Weights of a small contrastive image-text model.
Model: encoder moe top_k, text encoder norm layernorm.
Rows from block 3 of the image encoder of a small contrastive image-text model, named by matrix and row number. Rows with one number within an expert belong to one neuron, the router's apart. Each number is 128 + 24 x the weight over its row's rms, rounded and kept within 0 to 255. All counts start at 0.
After each expert's rows are labels from the 100 images, of 14976, where the router gives the expert most weight on average: "strongest on" is what is common among them. Only what is clearly more common there than usual is listed. The data: procedural textures in two colours, tilted and lit.
# router: router (encoder.blocks.3.mlp.router.weight, 8x256, trained with AdamW), inputs 128-255
# gate: expert gate (encoder.blocks.3.mlp.gate, 8x64x256), inputs 128-255
# up: expert up (encoder.blocks.3.mlp.up, 8x64x256), inputs 128-255
# down: expert down (encoder.blocks.3.mlp.down, 8x256x64, transposed), outputs 128-255

# expert 7
router.7 [ 79 129 119 120 126 124 128 172  96 116 168 112 112 126 105 118 141 133 116 124 112 136 129 140 144 128 110 102 139 106 180 172 133 124 128 110 161 183 101 149 116 128 129  87 102 128 101 115 156 118  91 116 107  89  90 170 126 114 117 177 141 126  61 103 118 113 118 129 130 162 159 123 111 132 110 134 111 155 127 133 127 148 119 129 132 121 110 153 123 178 137 104 177 168 105 158  97 120 128 123 104 109 172 142 103 111 144 133 125 157 116 113 124 153 187 111 115 153 152 129 136  96 112 171 128 104 178 109]
gate.0 [142 116 126 100 131 122 136 138 133 116 152 120 135  98 139 205  82 125  80 144 128 134 110 115 169 169 153  79 115 118 122  98 147 103 126 161 163 151 152 127 141 129 137 121 162 126 119 139 100 107 110 136 127 138 126 166 152  98  98 127 118 116 154 123 118 158 105 117 124 107 151 150 145 142 126 101 141 146 106  73 126 130 116 137 140 203 153 147 116 123 113 133 148 100 130 120 108  98 127 144 122 132 127 102 159 104  76 152 127 137  96 124 139 147  99 130 145 125 130 107 145 109 159 128 107 217  82 177]
up.0 [113 169 134 129 136 123 140 122 102  95 146 138 139 135  97 114 145 187 101 121 128 129 169 108 138 115 162 161 125 131  98 108 149  89 102 147 152 158 156 100 114 175 128 119  85 156 109 119 137 132 112 141 149 127 117  99 109 166  69 120 107 116  92 137 178 134  88 105 126 122 107 127 100 140 121 129 185 117 139 114 125 113 111 140 119 131  95 153 129 131 111 154  84 131 164 114 131 121 151  97 150 109 143 115 172 123 151 130 149 157 118 153 108 126 149 100  88 117 156  99 139 107 122 157 134 119 138 110]
down.0 [112 150 111 128 126 135 124 171 121 134 141 150 116 124 166 126 111 121 128  65 133 158 147 113 120 115 110 111 103 114  93 145 114 118 170  86 102 153 108 106 118  76 147 118 167 145 131 136 168 147 104 161 120 124  95 124 142 121 137 100 115 135 134  73 123 136 115 132 126 112 131  59 101  98  67 134 123 124  89 102 173 169 132 130 142 108 133 136 128 152 135 145 154 140  75 120 134 135 129 103 143 126 154 121  89  86  66 134 122 134 122 151 145 126 135 142 146 115 127 138 137 123 165 139  99 127 155 107]
strongest on: green; brown; striped; pattern colour: green

# expert 2
router.2 [ 79 130 102  89 147 123 158 151 130  92 133 136 158 133 125 102 170 140 153 122 162 176 158 156 132  89 124 120 157 157 145 133 151 155 154 120 119 141 130 141 140 117  87  84 156 129 105 133 148 121  91 143 123  84  74 110 113 159 121 119 148 115  71 101  95 128 126 132 142 146 138 120 135 111 107 124 137 143 127 118 168 113 100 175 108 110 101 162 145 134 135 159 137 140 148 119 111 141 119  96  88 104 115 124  74 119 130 146 149 145  94 118 157 138 162  86 137 123 133 136 134 133 124 177  92 117 164 131]
gate.0 [138 156 121 148 105 157 116 133 139 117 117 125 125  88 141 131 109 158 128 111 118 131 110  81 141 116 140 102 138 108  84 113 143 121 120 126 125 148 116 102 135 128 182 158  92 144 178 132 124 147 133 137 123 122 178 114 158 122 164 129 140 147 164 192 176 150  83 132 124 122 124 135 133 111 136 130 161 108 136 114 129 103 143 111 158 131 116 126 154 131 128  91 113 116 118 125 133 101 128 126 126 124 166 102 140 118 145 131 107 139 149 116 149 128 188 140 147 138  81 120 133 100 175  80  98 146  75 158]
up.0 [139 124 110 136 161 161 126 140 115 126 131 127 106 119 121 144 128 198 117 148 151 116 117  88 161 155 150  96 111 133 123  85 167  99 102 119 102 132  85  95 151 116 159 113 135 122 165 155 118 122 128 155 130 105 186 104 139 116 141 124 115 135 153 182 123 132  87 116 137 125 109 109 108 141 135 101 143 105 118 110 157 134 119 130 145 150 133 149 123 141 111 128  93 144 124 113 135 117 137 114 134 101 157 121 143  93 144 125 132  92 146 114 166 105 161 116 118 128 116 112 132 114 133 126  98 135 106 143]
down.0 [156 125 118 108 143 100 125 119 128 127  95 162 117 159 104 121 147  94  81 167  92 124 119 154 140 152  97  90 158 119 150 128 124  91 199  75 123 104 153 122 118  89 121 140 177 113 134 122 111  91 120 130 126 156 129 137 147  92 116 147 137 125 124 125 110 113 168 113  47 111 113 118 130 138 177 149 121 145 137 120 195 133  87 114 148 128 130 150 103 133 144 126 127 148 131 167 126 135 142 120  99 147 111 124 131 125 162 129 165  89 106 165 136 122  87 111 124 164 146 147 151 146 122 138 126 104 135 126]
strongest on: orange; striped; yellow; pattern colour: orange

# expert 0
router.0 [114 124 134 128 128 106  97 132  74 144 144 133 137 145 124 122 135 138 145 109 133 136 150 139 142 135  73 111 141 147 189 131 128 138 166 141 131 159  98 173 109 138 108 100 124 125 130 141 155 148 135 139 110 103 118 137 149  74 151 159 119 108 138  98  92 103 148 118 126 176 173 118  97 158 105 136 129 118 108 163 134 120 136 186 121  97 111 152 118 185 136 118 159 168 122 127 135 148 106 126 127 115 147 136 103  86 127 144 129 124 111 100 141  98 157 111 125 156 158 160  93 118 119 141 117 124 184 136]
gate.0 [133 149 143 122 105 128 122 146 100 132 139 114 149 111  98 164  56 154 140 144 161 108 100 114 122 103 143 152 141 121 121 143 151  87 117 147 127 116 122 145 125 105 132 126 116 121  87 109  93  89 141 122 131 148 106 112 104 136 108 114 157  96 128 147 126 105  92 150 119 111 156 146 153  94 118 112 140 126 124 115 153 113 101 141  79 163 137 101 142  93 108 145 129 172 132 101 143 124 147  93 146 106 119  92 149 116 122 110  97 123 155 112 152 129 119  95 136 102 136 139 105 160 143  58 106 148  88 143]
up.0 [136 186 128  84 124 133 111 136 117  99 134 112 117 120 139 135 104 217 161 160 185 116 111 112 115 119  92 151 146 146 128 134 131  96 141 166 101 143 111 136 121 156 163 112 122  95  84  91 101  87 141  98 128 138 142 137 129 124  94 106 145  98 120 124 142  96 118 127 137 113 139  86 171 122  99  78 101 123 139 125 144 118 129 118 106 125 109  87 134  70 124 139 115 147 137  81 126 133 146  90 144 112 127 111 114 111 114 142  97 134 131 113 128 148 141 151  91 142 117 119 121 137 149  79 143 186 134 136]
down.0 [130 119 121 102 146 148 109  95 144 164  87 118 134 111 106 155 141 140  79 158 132 134 141 134 114 124 125 135 115 129 120 157 143 121 153 101 139 150 178 121 132 113 128 168 100 156 116 158 161 134  84  98 134 135 142 142 118 141 141 112 112 126 126 162 117 101 109 144 136 149 118  81 136 112 117 100 160 132 102 133 138 159 139 103 129 119 141 130 116 150 159 135 165 135 130 105 124 135 125 127  96 125  98 137 166 147 216 135  93 170 110 104 114 121 124 169 122 107 111 116 128  86 117  87 137  67  95 138]
strongest on: red; blue; pattern colour: red

# expert 6
router.6 [133  70 108 104 150 130 111 180 100 124 114 143 163 130 131 102 127 114 135  85  92 123 128 140 145 122 133 102 141 133 136 119 150 119 148 102 143 149  79 122 102 131 117 139 112 149 122 144 171 164 108 109 138  66 125 124 141 141 130 149 167 147 100  88  95 105 149 126 100 166 116 121 107 139 120 133 120 131 101 111 136  97  73 152 147  87 104 158 157 157  98 124 152 118 146 121 130 148 103 117  75 110 145 140 139  89 146 142 115 131 159 120 129 131 158 102 141 162 154  98  82 126 132 171 131  86 147 129]
gate.0 [ 97  86  78 127  90 127  85  85 128 135 143 172 156  91 129 169 102 117 109  98 133 136  90  75  79 132 158  96 108 117 106 126 116 104 125 169 123 121 121 155 139  92 125 153 117 120 174 111 131 112 164 125 139 124 157 133 132 147 123 109 132 173 142 151 112 187 111 120 128 103 152 150 161 125 153 136 155 123 112 101 125 107 113 157 133 120 146 128 140 117  76 129 114 101 128 120 145  91 138 154  99 117 117  78 128 119 139 136 112 111 141 141 144 116 127 150 136 134 119 119 116 125 178  96 139 184 116 148]
up.0 [143 126 112 135 140 140 123  89 130 143 124 147 120 121 145  97 129 110 142 139 133 132 185 105 210 128 136 138 121 103  85  94 117 141 179 144  92 125 124 103 101 140 137 160 127 115 148 108 111 155  91 158 149 158 166 137 123 134 119 112 135 137 125 126 148 131  81 181 127 127 115 110 115 108  91 136 120 124 148 131 126 137 133 113 154 138 110 128 132 141 139  58 187 162 148 127 139 147 142 131 120 154 129 145 152 124 140 103 121 110 149 135 115 129 145 142 151 100 158 133 144 102 155 106 106 122 163 147]
down.0 [108 151 172 131 138 109 119 108 139 129 133 110  95 130  88 118 157 107 169 111 121 120 101 154 108 120 124 136 152  82 147 130 149 161 145  88 153 139 150 133 122 104  86 145 156 140 132 127 133 123 109 137 144 115  82 126 117 104 126 122 136  98 131  94 142 107 117 111 180 122 147 118 144 113 100 232 103 131 183 112 160 143 128 134 107 146 114 125 143 131 148 198 152 142 137  93 128 113 120 148  87 136 130 125 126 129 121  82 158 193  94 109 113 117  94 183 103 138 119 145 131 138 104 128 115 114 144 130]
strongest on: pink; purple; grey; pattern colour: purple

# expert 4
router.4 [100  89 138 141 139  96 119 159 101 129  95 118 134 147  90 116 128  97 141  92 112 149 144 167 150 109  94  96 134 134 125 150 170 139 176 111 146 176 108 120 155 119 107 122 140 147 100 134 147 116  85 134 157  96  82 120 132 138 146 125 155 130  97  99  90 127 138 141 104 149 105 118 114 141 101 120 114 148 113 167 123 108 135 146  76  92 108 181 125 136 142 151 163 153 130 117 111 114 117 118 103 118 121 126 143 130 116 192 141 177 103 103 146 112 163  84 126 150 139 145  82 111  97 178 112 110 142 132]
gate.0 [122 117 138 128 136 152 173 105 137  99 128 129 157  88 116 143 106 114 117 146 125 122 124  82  90 100 135 117 121 116 118 101 147  82 104 164 122 130 124 106 141 157 128 134 172 135 127 119 126 130 131 133 101 125 113 106 103 117 132 115  77 175 135 127 129 178 104 167 143 113 145 165 151 119 177 116 108 132 113  72 119 141 142 128 110 187 171 156 173 145 146 137  98 127 134 145 142  98 116 159 133 129 135 100 125 156 120 144 119 132 118 139 103 122 113 124 152 154 107 128 120 141 144  96 105 191 126 130]
up.0 [ 85 150 172 113 160 128 159  99 134 117  95 166 144 134 125  77 129 162 144 214 143 152  94 125  76 129 112 131 120 117 129 151 137 134 145 157  84 151 140  86 114 152 129 163 134  87  89 148 114 129 141 132 149 120 135 140  98 129 113 135 131 109 134 125 114 137 110 129 114 161 129 126 145 139 149 104 138 149 136 107 166 153 124  85 108 148 135 170 120 122 135 133 128 150 137 140 105 111 130 145 116  94 143 192 206 131 161 141  90 125 148 119  98 110  84 136 114 172 135 127 120 109 151  79 139 118 117 129]
down.0 [146 143  99 130  93 119 132 109 114 128 156 127 110 127 105 146 105 158 100 152 143 128 123 116 117 115 149 138 145 110 176 145 116 169  67 140 134 140 113 144  95  93  93 102 153 117 122 120 123 158 165 117 141 148 123 128 184 168 120  97 109 141 160  59 149 108 114  93 128 125 112 166 139 139 106 144 136 111 152 104 135 137 119 146 115 115 130 101 143 134 135 110 132 142 124 125 126 122 127 154  83 132 131 110 144 113 151  84 123 106 152 174 133 145 164 145 105 114 102 113 100 177 123 116 137 124  36  89]
strongest on: grey; pattern colour: green; ground colour: purple; pattern colour: grey

# expert 1
router.1 [ 92 136 145 126 125 115 163 144 128 120 113 100 146 167  95 125 146 112 148  95 136 156 137 128 140 111 112 134 140 146 140 121 120 142 152 145 124 156 113 134 120 113 104 138 163 148 119 139 132 152  85  91 158  77  91 159 128 133 120 130 127 123  76 118 135 103 159 137 115 146 122 102 131  94  95 136 138 152 123 150 128 140 133 139  83 112 138 169 129 160 146 132 184 145 127 111 148 114  89  89  98  95 122 119 122  87 146 135 158 133  72  85 162 135 164 119 109 156 187 130 111 136  84 181 139 112 160 125]
gate.0 [ 93 173 161 125 126 128 106 120 116 139 139 158 149 134 119 192  79 133 101 105 134  77 146 106 123 136 130 111 152  99  81 139 140  94  95 100 126 106 149 120 154 161 142 133 109 145 147 125 104 109 139 114 135 146 126  93  93 123 128 130 122  88 140 175 137 204 109 136 122 120 114 146 147 138 128  68 131 143 123 125 102 127 138 143 160 103 113  91 154 146 119  82  85 103  94 130 147  91 122 162 126 103 110  85 156 171 121 115 113 129 137 163 162  88  97 122 153 132 111 143 111 143 144 127 135 119 113 132]
up.0 [149 114 115 204 106 162 183 138 115 181 123 145 119 100 108 115 146 113 146 148 123 158 131 185 144 131 111 162 123 155 124 130 128 107 160 123 154 135 126 161 121  81 107 110 145 105 119  96 135 110 114 140 121 133 142 133 134 138 145 125 109 115 110  82 137 117 118 163 114 122 141 145 143  95 156 163  99 111 160 133 123 122 118 112 131 142 132 109 140 130 145 108 135 106 148 127 131 131 135 136 128 149 155 140 154 106 127 115 114 124 102  98 115 127 146 130  90 123 129 136 101 160 105 137 118 175  59 123]
down.0 [152 123 124 155 143 117 146 145 126 110 121 120 177 139  87 109 144 121 142 112 113 128 158 161 150 104 150 120  99 106 163 127 119 120 143 113 132 153 118 129 160 213 128 137 127 119 111 142 122 138 107 128 133 152 109 130 187 106 139 107 102 111 145 132 157 124 127 139  66 139 138 138 132 104 163 132 166 118 140 162 128 114 139 120 120 119 116 107 142  93 137  42 138 105 129 117 122 133 138 156 116 118 116 156 126 171 116 126 110  90 158 173 139 128 122  67 148 127 136 138 137 108 121  77 113 103 114 140]
strongest on: red; orange; ground colour: red; plaid

# expert 3
router.3 [ 72 134 102 105 140 126  95 188 132 119 137  83 167 136  99 101 130 118 165 103 153 162 147 152 147 110  93  91 148 110 117 165 145 139 133 148 126 169  79 135 123 132 109 104 123 131 117 144 162 133  87 123 121 101 110 115 131 109 157 115 140 122 101  99 116 126 140 158 129 145 116  95  86 123 102 134 119 154 102 174 158 131 136 113 120 121 128 163 123 162 103 127 157 136 124 111 137 133 125  92 113 103 115 149 117  85 118 163 141 151 106 101 128 118 178  78  93 166 157 106  97  97 115 196 107 108 151 132]
gate.0 [133 113 132 143 111 117  97 132 162 153 164 130 143 138 132 144  95 125  64 109 141 143 118  86 136 123 112 111 113 147 105 133 103 112 104 155 138 132 143 104  93 164 133 163 132 125 173 133 110 132 153 109 157 152 147 125 126 115 122  92 126 131 183 150 134 152  97 118 130  84 106 148 176 127 106 149 202 131 121 101 104 150 129 127 131 156 105 150 118 136 103 103 117 135 133 117 128 115 127 156 125 124  81 107 130 121 115 137 140 126 179 154 149 137  86 110 110  87 133  96 128 143 129  82 152 176 124 133]
up.0 [113 109 147 122 126 134 118 146 187 105 172 161 102 146 123  93  96 112 107 136 124 111 141 115 133 125  98 157 114 109  98 122 156 110 103 108 177 127 132 122  80 137 145 122 181 136 154 103 142 128 151 119 175  97 108 113 147 106 100  78 167 144 185 157 130 129 133 123 136 111 111 123  82 125 128 143 128 104 100 152 107 134 127 128 146 126 113 141 155 122 120 130 135 114 123 108 140 158 154 119 107 133 126 118 120 121 102 134 143 153 137 111 116 137 120 110 153 123 146 105 179 159 115 108 142 129 123 147]
down.0 [139 104 118 146 130 164 118 138 142 153 121 116 177 140  94 125 123 121 137 108 114 126  94 134 137 121 112 125 134 167 160 135 160  97 111 151 165 109 132 138  79 125 147 131 101 134 126 140 105 120 105 106 136 113 118 116 153 113 128 157 142 118 125 119 160 142 146 133 148 131 131 159 140 140 118 143 112 112 191 111  96 124 113  91 153 142 132 121 124 135 116 154 177 121 136 109 124 148 119 114 112 122 156  78  88 112 160 118 151 101  92  81 167 133 121 151 125 124 111 148 146 157 105 151 122 140  71 149]
strongest on: coarse scale; yellow; camouflage; pattern colour: yellow

# expert 5
router.5 [134 121  99 116 150  93 125 153 103 123 125 169 189 123 127 132 143  89 131 117 117 141 147 146 130 121 133 116 140 127 134 139 135 158 133  93  96 156 103 146 117 105  90 122 123 133 145  87 160 120  93 140 166 100  93 126 111 113 105 112 166  79 102  99 100 121 121 134 113 164 144 116  94 118 100 145 117 138  99 147 136 120 153 128 114  96  89 147 168 138 112 142 191 158 125 135 136 113 116 114 135 119 143 141  91 151 123 163 138 143 108 105 155  89 168  92 103 155 128 137  96  88  98 166 104  90 175 146]
gate.0 [149 165 132 179 122  88 117 117 155 123 134 123  97 120 159 142  87 161 142 146  99 101 140 113 198 154 113 155 144 114 135 118 135 142 126 117 117 135 105 106 113 101 118 123 135 143 153 111 139 137 160 107  80 136 109 126 122 141 120 143 125  84 113 122 138 142  61 129 102 138 118 207 135 103 130 116 135 116 122  97 106 108 154  92 134 141 143 149 152 107 118 134 116 112  90 119 127  87 144 109 165  92 147 118 151  91 101  99 103 142 172 160 155 172  90  88 141 101 120 110 168 144 138 136 138 156 145  99]
up.0 [101 132  82  64 143 148 136 130 121 108 122 113  86  95 126 103 171 151  72 120 134 113 149 135 144 124 115 109 129 114 122 145 116 122  87 142 119  95 117 144 161 115 145 109 130 123  87 145 126 148  91 117 161  83 156 105 157 100 197  86 149 162 108 124 109  92 145 132 161 143 121  82 112 138 145 142  87 140 148 149 148 131 133 165 156 126 151 124 129 136 120 122 129 117 124 147 125 121 122 121  91 138 125 126 122 176 136 165 147 139  80 106 117  87 163 150 115 113 153 147 125 120 109 118 121 116  91 158]
down.0 [153 152  93 107 134 128 124 117 147 131 146 157 136  86 151 116 103 126 145 138 116 113 141 146 122 127 109 115 132 111 106 136 140 135 195 185 117 120 120 126 127 175 169 149 116 130 132 113  81 127 109 144 122 113 147 112 141 150 147 130 114 125 109 155 145 121 118 120  71 141 140 116 178 163 159 111 117 143 117 121 117 140 175 137 105 120 132 102  99 115 102  92 152 139 134  77 112 129 115 141 144  96 135 101 121 152 114 138 149 157 202 118 147 116 124  93 113 107 132 130 125 144 134  96 142 166 142 153]
strongest on: fine scale; seen at a slant; crosshatched; furry